From a checkpoint of a small self-supervised audio encoder (BEST-RQ).
Training: soap at rate 0.0016, 29500 steps, batches of 128.
Rows from block 5, named by matrix and row number. Rows with one number belong to one channel. Each number is 500 + 50 x the weight over its row's rms, rounded and kept within 0 to 999. All counts start at 0. Numbers have three digits each. After the name is the row's rms in percent of the matrix's.
# convs0: first width-9 conv, stride 2 (model.blocks.5.convs.0.weight, 192x160x9), inputs 18-26, a 9 kernel for each
# convs1: second width-9 conv (model.blocks.5.convs.1.weight, 192x192x9, transposed), outputs 18-26, a 9 kernel for each
convs0.73 112:487538499573502537457489543467522445440528531480573405506473556465588433516506500534534545442448522541514609470490542468455548494472524496527553462599471534480542495460454536501526503496484462562542462448431534499537548523480517565496569481521
convs1.73 099:377505497541484538427543521494535461530503521492524535582484432394481436519522568400541537451488463543540483457475467416541500536550398567460575512384510483571541501510483490528467400491470484460500475491525495510592510522561437541455483563459
convs0.74 093:456557596533511504594496520512562472485479511523392539605475597423569520546458521531560450447500561461592534553448586515506526552547404473569498487539530404556567461481567528478525571599544476510535503462512521526449435471551546505572456529569
convs1.74 093:519546597541542513559535569536468529593560496578511532529546500453512557552459495496592542486576569445449526531444481474498528467526491502489521568516576503445428431450539568426409557572599535522493517469560476547533562384527593502499488458514
convs0.75 106:509481470472506510477520470478439444468511507535551487489499547502508542620574417473539575600501521505498474476548451532503481499531568463496441533528471618431564528628496553445547531608546544543521432588493402527482486464516531467545570468551
convs1.75 101:546477603572491545472347457553512475469464489492470517469574513481479568427486442425503484518436490516572640578473395543479486484418544540533416423565596496449544510534478410458444572514484474530516495470527534525482542486473463603588537454492
convs0.76 105:509469480469463547463505555549521583456526468461475467481458463450424506533517518519493429524555550530466571464479459532596440488566449460500525537448462462545585505413492434544548470446579467525484529450474508502476548412520470510486504453465
convs1.76 112:572561526433421403451554491514455476521526519548527468601504515474531509499472478473586533544550537544499578474553480491505517480532531593539512477487492616468506492500415472571596484438445469447436466506507514560529585627543450643505464544555
convs0.77 110:443506543436513576603514512461481486516414516433487467347575479565538503494497494548500449337513495517530519469451497533553394547471532431540503529508478448467443419481528483543586499516506480593505432457464549468548434498521485400487499472494
convs1.77 117:511486447582543585565511450525415409523507491505463428564514465399868576529500532442542494505532491415507600561547425386535588426487519520578439497740407505485479603404506583548422576383527483496558412482472540511534470620508521462445548565501
convs0.78 103:408451506408354488453532532484502545480493416533510395452554516452486515493472511512452469533440476427528589510537451442457486572512509537472489563511536532605548425467525465531480512500459583486534478494534485488493526526566557480489456444446
convs1.78 112:549530459508485349604504482534434420453455467541466581453538490514554513556544559597505497544538539504525510602528451404496450501508556463548472541411507489495486516582460463490458526464468462380381405540522501457493490547586489502474500492509
convs0.79 111:516536498500448446500501515491471469500510477528468492527511519463469557476509448495423504485498489478544475566518530485488422497559514469482559528571469453538473523537451510470522587542515557517542557488466477438497430545485523509468480477521
convs1.79 108:552502518525503530567588378435510500525498483480467572595386563651599508473485519484390460414488494431521489540526481490484600431544541436567531459553470511483463566474498556469479483465478452516545568528430514586455602510508535463526416514500
convs0.80 087:664535525436483516490532480542506605518658501565568491550551515503466493446508452478422482481533512525483418508523513596613455385473509472547431435512467543458482475458456487505502515532494482601534559484570397602507509606513639445525420561523
convs1.80 084:492497521578569556507528476486527442469440512475542434500571485466439514539514553453436533556418497539458403472519476416507431400463518516540445445478515471437555528503470585505541597477561501482411542564561513496465492537552513537418445500523
convs0.81 118:519496612483394564520531536524453459483478591560429483612475474600463590366524476517525450553515493531569494486524428482583526522512517531496538606448509454458463513456488463526455474503492452530470496461639539467564456645556431438400504414458
convs1.81 115:425473506618505524566558494555609514445508405552495505599506464512479496617521525547566550511535510584478515534444514512577503533490447465518456588463528562428532461585542509358502510530464556465511571526477503444515525406467480613489500508594
convs0.82 085:450459499435526557515553509302480408536428510475523506400511405518495517517456502490618495436522518505493452515511473500550460533555519502513464477465528346442493460490482546405482401506470492470471539501445490496500477531474478431423493441527
convs1.82 098:526493552486418535448545587450495508503535536509556593515405460438527408438574562526580494535432591497571463495543523508492461509559413521494546379490534505567507531505442550579484541451457516520484625469495485477439412460571479620460550442475
convs0.83 093:491489423498542539514548526438519490494518523461481426427475477439500462472553446482510493525493459553508568489545628492475534521499412497479501474502491443459487490489482436529527431449403410473480480448512500532520552469508546543473508410496
convs1.83 089:553509507426523483464557620391435452486498415536546546540437582513467396519481541532513498391491555455486474453498492525573511454473403568490498513370475513497474480457478673448460569543511520539526441497497482441384544496485463472382402514489
convs0.84 106:514463529499523489474523570573520429471480497444478580470496447500462459536516366479438555460503509462488422464435518492504520472530550472560495520539500512483463476516525506521456549488472502503523527511432541521485450430497533575518429393486
convs1.84 106:481535454468503502496462508551526519558365521500588533489498476575504444443466482502539534470467466448529497481506446466467478510504519513548454600537639507473571419483474449437513467498594579464519509566456501502474496520509366474602518517493
convs0.85 114:470520479442489454531479510485509519485486499546508482458540466485604476478508560564574528433536432516464454435553512536526511458371499450511578579471506421523476466491487528513467516541490571493516464473521510469469437490553477513435593408526
convs1.85 102:509619442570496457501451516455507582461538548519475434528508495468515493464519490446479531535464461461540509478466512464490366511454405473543545430458456508534549545546438426439519512467487556403541578442473476497368505551507442504594418507502
convs0.86 105:451485502570472450486424485589425495443565496448581311478464500570534548443561478488450449583512489468528537563480527581491555475469474513500607485428526519547504478482513537551526454517419504523505489535424602455611462536482546520581501533475
convs1.86 100:495467462517498499544469543477545516523555400404486478428424479400465587483496480482532437499476489413578417529474471517510492510407494576490549491447478426506521601624550537559488407430447464500405497448519439484462525612455529460391384471457
convs0.87 091:428500521571654588444455476537330486483571472590524546438559472449513560482496423546608504408458486393536437422514514525477548466544491453456405567504423536514496579623576577503579549520538450555521505575456512543531497561488511470587575472503
convs1.87 094:545449539517397407481551511501481551554440522522512493528468483552397442551460498512495551405464441439439513436489491507503419535427479458511441466565564561522541557500495469511475449489530532450499496566451523515501534533524452520472502585533
convs0.88 096:485505493430449471546606550541481453600542548464590453529643434523489510474529550459537542434548465516594502565511558595481541464460505587449534461521543507492463572527467460521469557543539475500554516547420464485519551564513478512532499537516
convs1.88 102:432450531553509506529593576478604543526451500452507440472522511458570459508462474449474542479480386528491461474459414521427483548468496560558532464430484541504493348482454443481409493534430464519484493528534496490493576501419425466541514544465
convs0.89 101:554519456486545450479521493632438614509515505514500536563501518436436511548464487527521522544464526559451530549528557467489426497548490462535489487457447579490639468513403516479454501476484555454498367476440472507447518443504573527569530442455
convs1.89 100:549398455491527470404554472561464480524494504453456498515578448529501550573489488615530506430510483419484562541451484476547476452556451526562390469507517467394475428532585592498547514432552524510480475508549526575533542525495475449530488474485
convs0.90 092:462524540494473439501464542469424482514539410577571502486458501517421570490457455499501540537526450465464514569528566482489543387599477542515488495506489516474535554523434488428517489412420521478526583565508591356486527448563485542484534538513
convs1.90 098:602453471501488523481466537477499508538523576474442473456483555512407488413503500550527486547483521528586503439483438538480559543544549472530469392516579573396476618575496511510430510523482501434521478549524477480553546471448449557568420446519
convs0.91 095:549559494513425497457529489468466494467509560495524524460454487449611441537461468493509437428524484536573534534495532552523444569586419533447563452604449537464501478606543523567557518547480537498559538494552489476436461449533524463461617551505
convs1.91 089:623505476502458507534500524420440557471486443546428431534510566433406430484533526539461479556534456542404525537477454424478505502606396561474451526530447521407509441614440432524520494468433495503449472487475544480491511523540566459517513452457
convs0.92 089:572602554603467534525577498432540450498497504539564505575465632429452482554353482513480487494500475446650511466453495483494476470401537453451469475541517467524396494456515517549526531483478461490477543537480527503460406562452463523616543493548
convs1.92 089:533504467480414461519501484525575558548579541516473548494598475293496437552490577542542563465546506451527468446453426515508469517446445594531560546509454491508478443508538557479508445545508586473406542472549460479494423529510476524500512548499
convs0.93 096:549481445501501502495573519486423474519527545469601424562392568454581407516394562447500529432481498563497554535487498540573543450453410506522497480565527558551432456504496504523529525554468492448528418474444472436451547503536418530537604491572
convs1.93 090:518429518426481533512462553570501435516473520556461471551513469430504441562469503530520536555568486522528521458503498532413455513418466472479592447438442483486543439500445514492439461577520502507552481534480510489556455510436518385507577517385
convs0.94 135:543514477470425496507504461441511482491549370676443548479545471556408513527443476485580494545487439484486505429457561538563464463537453579499512508438482413461438535497530477521407459551466478488491617478427451422520551502498419545407519505505
convs1.94 122:582531513570515568397417498579632508455485524448487513493452545617580497598454493416506577457483523517503420481483518528561494538553466449482505545455632466468536438490475447529539445473458572493472576480464500469479465526429582518490428503485
convs0.95 119:453507558544556364371582561494423540522502552410568438528500589447419503436558523450432463527531509526509546513543437515449569495490509568431468430421524522440438455478473464549521440537540546469477467465599461509450509536540559550459455436509
convs1.95 112:481531498477525532481463458506465415502532501496430507471454498540430500534441626460547415390703504448503451567466593610505548475490487517513488522391426509424470507573617448543508589443417435480515513496576493367418390497508481472463474503529
convs0.96 102:481477483451574563596469590515526447441533566550527560487613544423545488527551471538539457376474484547543519472502501466503469480506480514496490579499502541461409556487421450486546573499547533426525527592622501556603544428489446474481547430587
convs1.96 099:430376415484472501467472370504489475498440576450438498510514563508465485480495571522478518536561515629542476541581513466527490558456403480478587461532549407482505519511542566456573484503517401411462547509577557526476471579582468455504520531349
convs0.97 096:476440479483562522540460509511518494476461483463546495471618455504525526411474521399606474582456433468481517379574477468444513515558496333526463424461410574410603525515485552448426516575564503551562528564482420489443545462483492435535467535470
convs1.97 096:460702493609512435469425465572491512508467516584519614432529478400484605506484558451519544516496400529519534504513580549458498418471461570461435479467413509443502521444510469470511467537440428503460500507548479516452503462506433502450506553501
convs0.98 100:468454544532504431481548514579519571393467453566468452548362637398627363552450544526566510456590493435486535508545465475503447511526479569556569525523467554536532427414487540461532494445441505474562486485542502588539438589423613487552452552530
convs1.98 101:510519603435567429542468552594514495430444534593560438526495537484487522557469430466434447526472487454595566514435545519556487578552510479497577468411391475526537495514527558595484430516575523582561563470524477475530495515467552393517401493526
convs0.99 105:519464463476484500508455400435448519476548445491489473491494505503489471432538453497516457386512501492554490547460468501482522517441509505474457531589566591431579505455586487503504510567464493457507466526519458484480476452555523402469496574497
convs1.99 108:558510476510385463495598661481452457544510501568594494530508543389439607429596524552567409516496459516559509499480621512511482572532538407436631595713442521551515537569600548413493460596525414475480487428451477488432442409550547491460607505497
convs0.100 090:591510465569557505462470544533536375540409504470567586485588584440505545458580424491474515460465449527452544502537539486491531557476554428457470517513450525531452538547532513562502490547526442470441479453502507356504541500542476473499529474512
convs1.100 092:581575481433467423459526416507631561439581510450491505547520474415510446494431489447512464516484447471549424394488487529505529381443486499460443394514460501540452519546511434526445502564566565462520435527476451433456526569469450499539550536470
convs0.101 092:555399440468522463490489590525515501502406542450567508514496540516481471477499486430426542500496419402467463488460530498512386438360452476552408494473482506567537477456573579561539433559524494520485481500383490518490442544574487475527567476535
convs1.101 093:493544432583579498391476442553499563483477456404469473429546571416545514491447466580508479541485520440427552572466567436526391522479425547546498497506592468468535453503437402393444514418539398538497529462504426494483418531462531538439495537444
convs0.102 085:570445438503523460483488504426537446598451588503566487518453486502561504477560385460477590443545460500517542623465534506570578586590577498488511529514510462536384479533480531544453435465448553506403527463521482453561474612542607434551421548514
convs1.102 088:462516464592513535525434467597509511515525460489452534541524476481341417527517555471557485514493499523539567599590534568563468533555497482515406442394462443542481524539473522539551558509515407477507479484451510486519566529548531522558413483566
convs0.103 119:498445464495545477559512511454494502507544513488478517469578502507478515505442519498490521522596543470476437471561617500479439504573525485452508524486553430453485541515457510441536484476510531461514565534515440453470552525515473497545503498468
convs1.103 108:456503515512480484534515464505542498507501506502499324361519501576460486441470526522503515459495467420475537540405530494529489563515489488501482449490607459549464429449442505486530545562462436476478492475493511457474493550455522557502570554504
convs0.104 096:518447507540471481530528514478651463530553502488545463466576450437544468519429476533482291473467439519533519498436491476441526391526511572513514493501528465470464609454458513499402459465457443458467521463514494485587534556572564556511404429487
convs1.104 096:537404421469561545488496577463554472523463497447573596437562466449456624502491451431459488464458459513452510432441515539463537475452434506423458454516553398503507470513466473497525516520479556412451467441495493519552461498480494505479505488488
convs0.105 096:531495560503496527526493561548517464475457531476510469570456598437552505511395482568494473444537560504482478530458527489495543563564579525582400472473522500566447559461508497443565487555480525464405502492515478445472553504545484519502504560482
convs1.105 090:498532385503469462554520546453540508436515544410367410479547543464481533517481599523449493365447494454494518539444571456503410505488428538569536381501597390458590543492567496495553445496488520515510488481551511479485596444462553493386566477519
convs0.106 095:408513410486535470460529469544446508536557575513524494443471550425557501524602471476454567423506535426541505496515419440382495539423541435525437470512583467611401593530521455500479537450454547512523567450505471488472496481446540498466485391466
convs1.106 090:441498570565475469638578605498491589488534575540568582526528476482397452563546459465470577515559497586512502475400445513457492514526538554465512385555547468512436448490494576502462455520507491554480521544506479553537526526557439516442513527504
convs0.107 094:415505487552472486546478489475481513455513460511507505511409493460538473461554412456419495514455454455553520634471491462529423535527493531494505524443518512485497522413421464511503555494504599514460438465545430489521544549462520523539428490590
convs1.107 096:504474501534518522515489453476543471489523579511464541495478517429481565672462462515532500600616552615478506490460507545498475472555587505507425460517578665551580521532568579472439584399399449418383516520448459438557471493536492484471461522486
convs0.108 097:506500532553477491465400461486515492525501469485566529565454577536498444583572542550496600533560504542548506458518470472482413474456442345480556460520493471426577472539493485473516492520509528440500454391496527471592518386494538486493447492470
convs1.108 093:433520529418439555516519451461516487456429550502519505479507495531542517438470455494479460494515531524513513453481590545498493563526476391484501527532510458505442498493466494453474516553512572643591667527425537474618429454498504503477501444535
convs0.109 106:499455452533501524502432486427533434537478514554488477478549451504404537411512483551507438558485581584503473522529444504518438499470520512510531502526523457492462503490515497494421534463421542527575514484438577510526528453521584513489455434574
convs1.109 111:600516547445626478432512485517548417449448465586524457539515452518466506520568527561515507477587552404457508521497437600497405522519529517479473615584458502457489507448509488458540533396536455465518502561484498436562511431402533542563555532538
convs0.110 095:498511465444477537477539563517495485532477511424561426511427538415518483492564583522567511503467480441533485610529523520428489475436477572535470551542516535471525502577549510463455571471443553478497531465520471610473466549557446591449524520515
convs1.110 097:508515582555485501504493465594527517538519488527575577510455395487716542484476578521423387621434502475623473529452529478518513530493498525400441475627618553482519475485463435443558477443395502458487548522451526533541474519554482596498525583475